config.toml
conv_stem = true
widths = [80, 160]
beta1 = 0.95
precondition_frequency = 20
Rows from block 7, named by matrix and row number. Each number is 128 + 32 x the weight over its row's rms, rounded and kept within 0 to 255. All counts start at 0. Numbers have three digits each. After the name is the row's rms in percent of the matrix's.
# q: attention query (model.blocks.7.attn.q.weight, 160x160), inputs 0-159
q.112 084:149100176115160157114167186114115080165106135143127111068152129129128156099188130071174114170105221102151119150157073170109149125111126062119102098166130123123115137153125137165151140152166057147130103121158139092128180107093138134103106192116068114145071105111107130102131133124163131184135129089097092142131110056094135149130100137085113121189106134110139158116102154134162115203139106093156133126133152114210176161136169144171193083155158161122108203156129107094093077086146119
q.113 086:154124109136132113126119146177087099155170112094113173170093131139155151106099146098099117164208144190107140098066081084178078123145150075109119083143138134187155148196196180154131109126163145157093086131166138149125116085173138038140147099110143101167112140109065137086141136116155094146146145121071112119145163138179189180131086152094188111164127106081106114112086125182151123154137127120113138139121132101128110153048107152162112130156114109082149076157133078120078096111168144
q.114 095:156080130125213167096137154134197110082205125085095154121128161124165119093089070185189096194133110147114101150175075137144128124090138113173100169108139109132129150119134119099112197143120131141161119099118113167118144111171104087155097072161107115083189135155137104179130107133173150107183157082142128116088094123129165169111129118171082123172126126162100179141153174170134188091127102114164143105109097131185106099156161134131079140162060166146094132160098130125124169079106164
q.115 093:163134149116229121091110162135115077165109120162106128122107082120107173155198130084147093136107149092098076129082117140132129111090151172105110116111136092098136134097097196083090199122149134129124118140071189147114183102084097095130187143170070127168106116151090094116170110106096114193151113156099075112145179165114074113095172107096140150160121117129135185143146113132067132111141159120108089157081145150130133122152171160098165121171104091058158108117166157146169117099184128
q.116 097:141149080088160076118177127162118144130194078130165095129143098159120118126185085109123179126146107142094159078131145092162107102144163139090110110162140144159148141167135150119093099077148105105107083132071100107128088105126093151139134127154162068131108175087119142155112082125136138079117062170101180165151201102101099102088177114138132148122142187089180135115132137128140175216092092145177141125155171069127078173107136120138182097081133169104150112105105123187193116170099149
q.117 099:103178160101158086112082119107176143126187075098139053118103176113132145129134142148147205179170105121162122131105097115146121119140142109169158097119150130138186118112150119128135121071143210176113107127146159152129107116112110197114158150185114119130132072101129111140122134096116166163162111149109115148102133110139174119167079147167138163131122159175140136038093182140137147161158105157139188133170140071119131116163026126110187179111118091188103153103164114137121113129048138
q.118 095:101103098157136136142138126153065104181123124109161079142163129120103154181177139119130133110147147172131120146133143092137105111129092114115130199109132122135129071096068121141110112156177125128126123155124096150123083154141166151139075139131135056092150134156125111142173181176113171095096079122163118154058172155145162099058148128200121085111160090059050104126181101094098123201137146104127199121106133111116096158139129119104155104135154105177157191070178185132084117166087131
q.119 087:133166084137086133076162114208097131113149114137091125112084160128109157145180120123132117091170155137096167131126164100128105123112112126144060115133124160154099121093161113102088140087103057105129106136082115142101129091127152080156134150130188145139197209168115141127131165171096065125141095120096127144136129131094189183064101134141114089132139189130111148096119137186106185225070130090084133169137110136105081151091104133154175151125055116133145118129079135104186137103158100
q.120 089:128129092168161195121131086127149127116168151097175182182059087197135077189129133098082112087146162160100147111155149146125159106097100109187075131126147112111078088126074166133084122142180090136125125109158140073138149090121097174147138095116098139122148205124140099139111095168088115162175138128087117153128193203117071159083134125131130110178159117124116115153109142151100172166154186102080129132097196131144144143115185178093112088149148145081115162113098121120102113130140088
q.121 082:140111133154166114107233179110155141066129125143161134136122139117108071082145114108106114104110148113086116123130195213093131127138141128148130152194127134133113140068094140070067109119118115120118112167150107125179096174123097115153167095118145162163088148145138188156135165113152171146107100101153187132178095066123131154092095134120120132125176161129048119165136163146157105110097097102111133171113102186085135136126097139163177113199116081112081073146168134151141157071072161
q.122 084:131088090153141152105213141117146130084117136163150077153094091114128165128093072099118137078127139116101159128128154108110126160050101113159099113168158092138141082184145128119103035155140094130157148120096157147139188151103151131123078126085160098160151085100150158161135114127190132106132088108132120132093097167104163149097129183153093161213142154128106178120124129113133141110096150135208091085138197134087118136105152154119146156086074154181134104169098082157098176127171067
q.123 082:105131109154158098149141117112100037199135142146107142132111124083073077146185112073109184159110111165114164129173059120181160163134153083136120100126123169132129136098157126101084143145115146113172107105134121173165112105153132102078131118128127142146166078125162073108109111112112084156132123160129130117146177189144120140158134167193147181165088065098095095180126139089073120118192093086067125133119090101136158164161097111109087154134157141064101076168167154112123098155082178
q.124 085:083173161077163082115098146088106125160119130079140133152107149113110095123075159128091172123145146080092178092064130121171169128081134104162126088100101137113157099174099082114067165150149092135112104129193062107102160142120113089123088176081141092147107122110139088202122067110157166168143125159126113111118102122186121135155115190142147098074164164077104139122150167129208099149111142141138104128136092108124085155123205156132136097136132120110080089135082054139123191113122123
q.125 096:166148086102097109132117135100192081107147141117129120216152123156103138171072091157127069098154161168177145131090109132169160143146144138058146119159129089165111112195193055100159102150169148157111104160120090151174186143144090173155126134168100116127127088112137118136148066162160140106133109090169174147117081136117127100161187111123125132043112111175137151167123150152107137120130144159114136112146082156125145129131175124179074076066127146141106121136072146129142205184143123
q.126 085:078151134084104131165184160094168178134141211147176122099186133148153094123170158158105095145167170114115142070156128182099130146106107094140133087083124121074090131103177130122205135099128119117175132146100116063162166147190073094144112121163085146185135119094139108156079077164121143089127175093059173140111120107124111152158128086141163135106209125153149155092181153113151109119119173137170117111142110129122146104135190165120089094145133160186152124177118126120150134112167164
q.127 093:145080137138095107107124104058073152160129128108189150066130119125115149163112133160092131115111091162112132117105122130155118107115147143137116156107118156103138090126157147117098094161184069158111086147107174078109159136167107131173127143148097075120155135101108097062113148145092114209121166101122161165091165179122168081091149112116201110141184094154112107106119098090104224134151155142168109103164114175157140130106124144092206198117160173183138163103067127171146078110150131
q.128 099:121098139099156121063158167195165123139172057150111114102123155117070128112167129144142120151146160089146087164137154157093147148090234162136134148144100148055115155135133086145126098121119147101123113140139158104168228159095122127178184120113127158134163124122186143133143155124113121118088119127145120064199129166149150138120157066107172183169152206145181124151138135138098060141111106147141137164178112118116160141092089125140153155115135108146088165063132090166079118145096148
q.129 100:089125136141123085071110146109125167068148095179073045112158143161134148154097128077140134100122074139140095116171092108047136067101080136125146155117121038089114106135153142140138121190136151162175107095132147131079122170092126072103061111105156113105106085165049144098155156111133096176123094102196144112151171078125147144141150151134118125102089163123096113128162142131126130103057138151111125154157139194096160091107124164136122130087090113149112178146120097095187148086132149
q.130 109:143194178116106170125129149122116125149105143134065104163109106135179186060130139131090130151187141136120132151118131109140157091145100105112114118106088081075098103167190146085136133159120119154154179190152186151124139145135113077157140053151139191123098126157122157088170142095131155146111120152135115152139176086125091132070184199098092136087063086127118092113114168189149174121073130126139124091108062067176096109138129156127097116128158059161131138156180164159136114144145107
q.131 096:107130117109102130158120091143158115159137132118104103084091183139087183161116109169181103166119120132111129036074043096132096150127135115142155190151133109112102148083108087092109143110101147133120071122189135091143081179119147115139137157123133093157093143103125086159141168093088086096148157109159140102122071112195123169128061123100108165146124100156194156156102108145112134108159165122134136165179140061137197110122133110093122155158149193147099149143150032119159162135123075
q.132 086:093206169148142129058097076102101106136136138156062114132112106137160139135112157104118156121111132099110111212085141109172139090123153103156116120191158114118141164128135109151144135128141036125124165088068180075145111091167117159112121102164098110111059055088114120167139123084129141157121082130165155109171135134165047100152085131073128138096082129130183166088139156094173124135141147134124177093125127089138136168140160092084103137162157165134152115208113154076091123114124113
q.133 102:183135128176124114151092152174146158141121112150188127164056118094099139159151118193122115105115127110142124114093139133102147131150132187120146089153194184112107096130100132088092066142162105100105136123140163150106172131065143133207136189161190080204150111110162123061098156147117107131138109188161195146074172109128109146083123105121078132135171134115119118114062140179157155129110131173135153152150140133171195178101139127137171133106097148142192113130137103167188163144151113
q.134 102:108111137098133179129112090144099164126158096068090098128097171116145150159107185185112157104133191147113137133140094177084150108149089108166138113125054121089125080161180166133133149077113180099117133148125148158154086167126200072101082146127126130140084167095040131119149148115075082130111108139063105122146144162138153164118192081147136101208099085151121108169137087089156102103144177086161078151168114142162098138139117133097157114158119123143112078110078142100130074130100094
q.135 087:149107067132132100149140137123135090149136133113133074069076142130171092167117160146139175100099137151136140120119086098083142161103108079147166187200137089123123145127139095211151133129141125117155089065155132158076117106193095129167139074139050138163137199142147146109143154083157119105099104144158205080137103118152115072140092150162162113205088155174091120128096141123111159094148077144143113161121124081180073162122139207117095158094132159142095114128129156120145112108108165
q.136 107:084124112154100130093124104137018093136132132070145161134118165126075108125131142173113115127106120147148221124074084122155086139185112112122185139100094174123130146156098112152122187088118103110166091134130109125109096130083124145102133115132118098196150152098141119122149117150188176069166100149132114088109147144133109155144094175180177084117150179087130118094136093154101128110143045118143099129096112085159147132138159161165145097093134155066122137231096125055141152159118125
q.137 091:145155105112090111119114164155081124131151138138103150113130120086173098145136155057191162134108124153183132205150055139158135099069144133103079150129116120103082194141121193141127133134121129125153120124079093100123168125098166209204159125158116123123175221133121096223069104104176138161181094094120097111146093157165135123116126110132152157114118160127152110130152204095152134128155137106163165123155136117113122124078182126110119179154115151137084092140140071097113145169128100
q.138 097:148130151125137096092131129053098106102121122127162145161114115110080177095121109111078136089119083204206093173137079145061141139156149109126108141126129134154109088156150121112178096171150164153189150111101096150120093127117165137110108078068119199114105141166109190110105160100112118124152136116181106115144082137161170095087126163127141104159099136130080101112105091196082071071142070118065133085173117132138153077116128156120101157142162150115157096139149145166057178135180113
q.139 099:133150100106105105110108142148101137095122118125157142106129131130150069081165128068121135109142189095120165167125102155101117147155108111083082141057110144057114159151053123150114117136163146158080129116179133129095073171160098106126131111197136201117145090103159180120122048130147160152159156153107130053119127112139094092163137131164054130131143124181075127100098123166140179094122078122137123107161139148161131135158158191120080091197169131105162142139089140092086080117122196
q.140 083:092128175129112118127188104102117143153078127116124137195104155112137200116104084097118118182093140128141157168148126174068142135132111166103102169149177198199140123111082107170063139113139123086090117167121123195172093058142150103136145106109205159158145147065090116174122125104146104080137193053168116119141146078127082147134137136124135113136091175118092111157109122118178133086103115125143094107103167140071096125130108108105061098137120120102121123090080106128098087075113160
q.141 101:154148125163180168158161132114219150127143124140092088117027117101121111106126118103170111184130208105086109095100120129154099079104123150168099141219088130151178145089084124059153078155114106141115153172122129144120105192174082110172169113081117176146141161129106180127121146123094132111126111134120119083115137140119113116125156169160091171083108113131057070132096159156065153136125150083148137119177181120153135117161071093120142162129135144129126133118148155165123164114073100
q.142 098:161093058155166115131154137182163140149095092154152119134134129105165134142111135147198119123129167135034175155167178124111106106076153069125081093121178176121100212135100151095093116133099176104135117105130114155119145133130118117143084125128093083112115090180150155134079061124122150092077133130160105139180102104167193193139139150100105111117156104161103111115112180128115166164158149065169124160160126125144114125113095155081186163081133123153170132155122089151088128165190072
q.143 092:186106171146130137157100130192162159153114198078127111143100136103157165192101175213104101154137178125093111132122104112110124054133119158079121110141113125139133129118159110155178167127169118053129104131154138154105171209143110180086129141133171123169137142118138086093123118111106121112101141084119085107105113070106199162118134140144149111150133129115129155136156168069088055164067101085075120101067094142160111174154160094177147091114118111119148133070107124176113137093154114
q.144 089:098106136102084159129112104138101155132192100150101102120154137158130187089128114125121092140154146123103142139159151074164135110150165138162182175106086000136126135141163077178174043176149162116188073107128144118119102161134123188125104097144122182173151130101160182113124071150167100125095098157140109156112124167141111111146148160091126082155109110063142094108120125131147108106151114109194101035178134124146147104167119122148135138122120068143149111150147141146133109116133064
q.145 094:157088095083110128158191087091102121092157136155174182110130113138160195123094128142084110081083102152113154096157130081162074154116157140131138139106161105147140150146159124121088071179147076089112081078117135056139093202099125116129144157083132102119121117138106106127077132157214114129161114142175152129119140125104120128157112193146164104226149147122094084132126102097084159134120106187186120081140149126125141128063115138152177107107118116121153080168150175200142118148149100
q.146 080:115205164129172089116138124127144144164108168177090099131101164090137144172130105161114052094106098124074113096107123155055183127080171124144124133063155125166119102139150129124149097160157136143126194113122199121152117126136094075134089112115106060164153107086023164117122104117150118077159107081092122107127130089130151165177121168080130152095116082194094121159134144142116169130072089098191163088130137122111123167115110090098110138195136119144144158148102116130090142092114157
q.147 084:130106153108096167141097089213108102124116132170107179151197162144135122101120173075105159099104105092082133130102112181120084079134116100172114156115134123114075164108192164181112091095123114141159162194073111129124123139172093100134131120085158167099077115112122117124172150091099108087080129111083180116166218109134156144084175141149115131094079116129138088137107162130139110153140111115139172088138148132148127184056113044140155173116170109143111082158105180173116122124133102
q.148 100:138135159158096071155184148068095129130078126123124137126175135090109154118064158132085119118130043141184103122164116139114104140108118108070164117131124124182141132195190160136165093165127161151156178118113136146165128135099109184041084075089130131116137096116055152123098180134175087147118157122120081123152111082129163163115167089129147110116083140100114142109155077077092082164135197163094083126147103169156127112102132127158120095135060172095116110126106163155148136143095077
q.149 091:181130092100116137140141150165113097147136105107155141137102117090105150172173101167123147152184143162146134164077120175154156114185114133160092173155095181112123167102150225077115128124127112163175136117120174132101204166145191143133143121173111142128139120186156160173138088163159175146083111081104099083158097107181091137101143133145082109130188115146119153092186080111142130105116164115084123151131100145113097135100163168154214142150138118131106128162081069109110137172211119
q.150 094:125138090083114078146106136063051083122146156133136106120119147106149193143142122130122128169152111195112062115108087134136193126113087108221135125118130061153085087157121154100129128154133159150163171137162195148130113197153121109114103163158113126071101143117114123090087138151130113081145132081110119157107131112143123109118140093135131074127122094100131165133105123131144161139120116050186136150100085107181133146133114160100128065073142136127169133054193122149035090120161097
q.151 090:173152157078127173125178103132063150147147110140165171060116096093116142090174162152094170126093152074097145182136126153149156134116147155130051138132114101127124153139151093129090093077132118175121147176135112147084097093171167128091135158130092158116108112104133103126119079074117105107151113101154114034157130025165151131021104145156149155148139114094180146121105133101117118125143155119093139081117107087186158159110114113175175113136140115130172121150166178114106086143143178
q.152 078:122155118124130116115091117098113077110159077135109156125129161133146150132119127181160183071161097147165115089097161122133176126154095088084143114160097156125136090157133154120099192139105164160140164063139162153107137146088107131100149151192132032128179169122098167172215134163153152108119177195154132115154171170117178137106115167152137104090163123095161126087213131139105133176076145153088109136129112111136132087123128120161094144053134090117157088149168144131164123089152197